config = dict(
    dataset='cartoon faces',
    translate=0.12,
    arch='convmixer',
    widths=[256],
    projector_hidden=512,
    projector_hidden_layers=2,
    init='torch_default',
    epochs=53.9,
    final_lr_fraction=0.1,
)
Rows from block 8 of a small self-supervised image encoder, named by matrix and row number. Each number is 128 + 24 x the weight over its row's rms, rounded and kept within 0 to 255. All counts start at 0.
After each channel's rows are labels from the 100 images, of 14848, where the channel reaches its highest value: "lies over" is the class under the peak. Only what is clearly more common there than usual is listed. The data: cartoon faces. In brackets: how many of the 100.
# pw: pointwise conv (model.blocks.8.pw.weight, 256x256x1x1, standardized in use), inputs 86-171

pw.202 [134 128 156 128 128 128 128 128 128 170 109 128 153 128 109 128  91 133  81 112 128 128  53 140 167  53 135 103 128  64 168 136 128 100  95 128 128 140 104 123 165 107 128 187 128 128 204 128 110  80 128 128 149  72 128 149 175 133 120 115 162 128 128 128 128 153 128 128 128 128 118 127 134 148 128 154 128 119 128 128 112 128 158 128 128 126]
lies over: hair (63)

pw.154 [133 108 128 142 138 128 128 128 128 182 128 128 128 128  82 128 119 128 128  84 157 128 128  95 120 145 123 196 128 128 128 128  96 128 128 129 101 128 184 128 168 128 160 124 128 166  79 109  73 193 159 134 169 128 128  93 128 128 118 129 128 112 128  88  96 128 128 128 128 128  99 128 128 128 128 128 128 128 141  72 144  51 128 127 128 190]
lies over: skin (44); hair (37)

pw.18 [128 128 128 166 128 128 131  98 128 128  65 128 128 128 124 139 128 128 190 103  77 128 128 140 128 128 128 128  92 124 128 128 102  94 122 128 128 128 128 121 128 128 128 137 117 128  91 179 128 151 128 128 173 128 128 160 128  83 132 151 128 128 135 102  77 118 128  97 157 128 137 128 173  83 128 128 128 152 128 165 221 128 128 128 128 198]
lies over: skin (97)

pw.4 [128 128 128  90 128 106 128 160 128 158 128 118 128 130 128 157 134 102 128 119 128 111 158 128  92 128  71  86 128 128 128 159 128  95 146 116 128  81 128 128 120 128 184 110  97 128 129 123 128 128 128 128 150 128 128 128 128 128 128 107 122 129  80 128  74  87 128 109 110 128 128 128 128 128 139 171 187 128 128 128 128 144 136 203 128 134]
lies over: backdrop (97)

pw.148 [136 125 160 170 128 128 119  75 158 128 148 111 130 131 128 128 128 157 128 128 128 128 128 123 117 128 128 148 128 112 104 104  66  59 117 128  89 128 128 127 160 119 114  90 185 169 128 164  87 128 128  57 128 130 128 155 128 130 102 102 128 128 128 128 128  65  98 125 128  81 128 114 145 147 152 128 107 137 128 128 156 109 128 128  90 128]
lies over: skin (92)

pw.153 [163 151 102  66 128 128 158 128 128 128 126 183 145 128 180 128 102 141 128 128 128 122 145 128 128 128 128 128 128 128 128 153 122  70 155 128  36 128 128 120 100 128 128 188 163 109 106  94 128 180 128 185 128 141 180 128 128 128 128 103 167 128 128 128 179 145 183 102 107 128 128 159 128  53 124 128 128 127 114 128  83  95 128 133 128 204]
lies over: skin (95)

pw.235 [114 128 138 159 140 128 128  62 135 128 128 100  82 128 128 128 128 128  98 128 119 148 128 128 141 178 154 133 128 100 100 113 128 157 128 128 128 154  75 128 128 111 128 141 104 128 128 128 121 126 128 128 128 121  63 128 141 128 128 128 128 128 140 132 128  92 128 113 173 128 128 128  81 128 128 217 128 114 128 128 155 128 150 128 121 128]
lies over: hair (85)

pw.83 [ 75 150 171 128 128 128 128 128 128 126 128 128 128 128 128 154  72 128 128 109  66 147 129 141 131  82 147 127 128 128 161 128  79 128 128 128 110 128 128 156 128 128 128 128 138 138 128 128 128 128 173 151 175 128 104 128  81 143 128 133 146 128 160 173 174 155 128 128 128 128 128 128 164 116 128 128 128 128 128 128 100 128 128  89 128 115]
lies over: hair (72)

pw.2 [128 128 112 128  84 128 128 128  76 128 124 118 122 128 128 136 128 128 170 132 158 168 127 128 138 128 128 119 128 102  72 128 118 119 128 128 144 128  77 110 128  78 135 128 142 131 128 128  72 128  84 139 125 128 128 108 128 139 128 128 128 128 151 128 128 128 133  85 128 128 136 128 138 128 147 195 128 108 128 175 128 128 102 128 209 128]
lies over: skin (67)

pw.222 [128 119 128 117 128 128 128 168 174 162 183 167 128 128 182 149 128 111 128 128 130 129 128 149 128 164  84 128 131 115 151 156 128 128 124 128 128 142 124 101 128 128 128 142  81 128 128 180 131 128 139 128 104 128 171 128 160  56 128 135 175 148  83 108  90 121  88 136 128 128  84 128 128 194 116 104 128  92 117 117 128 113 143 137 128 128]
lies over: skin (93)

pw.121 [128  58 101  96 128 145 128 137 128 164 114 122 110  67 178 128 128 128 118 128  49 128 128  73 180 128 114 177 128 198 128 168 128 117 128 142 178 148 100 111 170 108 128 165 151 128 128 214 128 144 160 128 128 141 128 145 128 128 128 111 128 128 128 155 136 108 128 128 128 101 128 111 128  82 126 128 130 119 121 128 128 128  99 128 131 195]
lies over: backdrop (99)

pw.125 [128 128 137 128 123 128 141 127 128 111 165 125 134 128 128 128  92 133 126 172 137 128 159 164 141 128 121 168 121 128 128  97  71 128 128 175 158  96 128 128 209 143 128 128 114 128 132 143 128 155 153 164 148 166 128 128 193 128 128 128 246 121 111 114 128 139 128 128 128 107 128 110 193 106 178 157 128 109 128 104 133 128 118 143 119 128]
lies over: backdrop (99)

pw.195 [ 99 128 108  77 128 100 122 128 139 102 141 137 105  82 204 128 109 117  61 172 104  86 154 128 128 172 128 128 128 103 174 102 128 128 148 128 166 128 128 128  99 128 128 128 128 128 142 128 130 128 134  97 102 128 128 128 128 101  96 128 128  98 128 128 128 122 128 128 128  71 128 128  88 119 128 128 149  81 136 176 128 191  83 152 161 188]
lies over: backdrop (100)

pw.15 [140  66 128  95 128 128 154 128  96 128 128 165 134 128 128 127 123 119 128 108 128 128 128 115 147 128 115 128 128  94 128 128 128 128 133 138 128 109 172 113 171 128 138  94 142 128  73 120 128  99 132 128 128 110 185 128 151 128 128  84 147 143 128  76 128  95  93 128 128 128 130 128 102 128 157 128  95 128 120 128 128 128 114 128 128 128]
lies over: skin (88)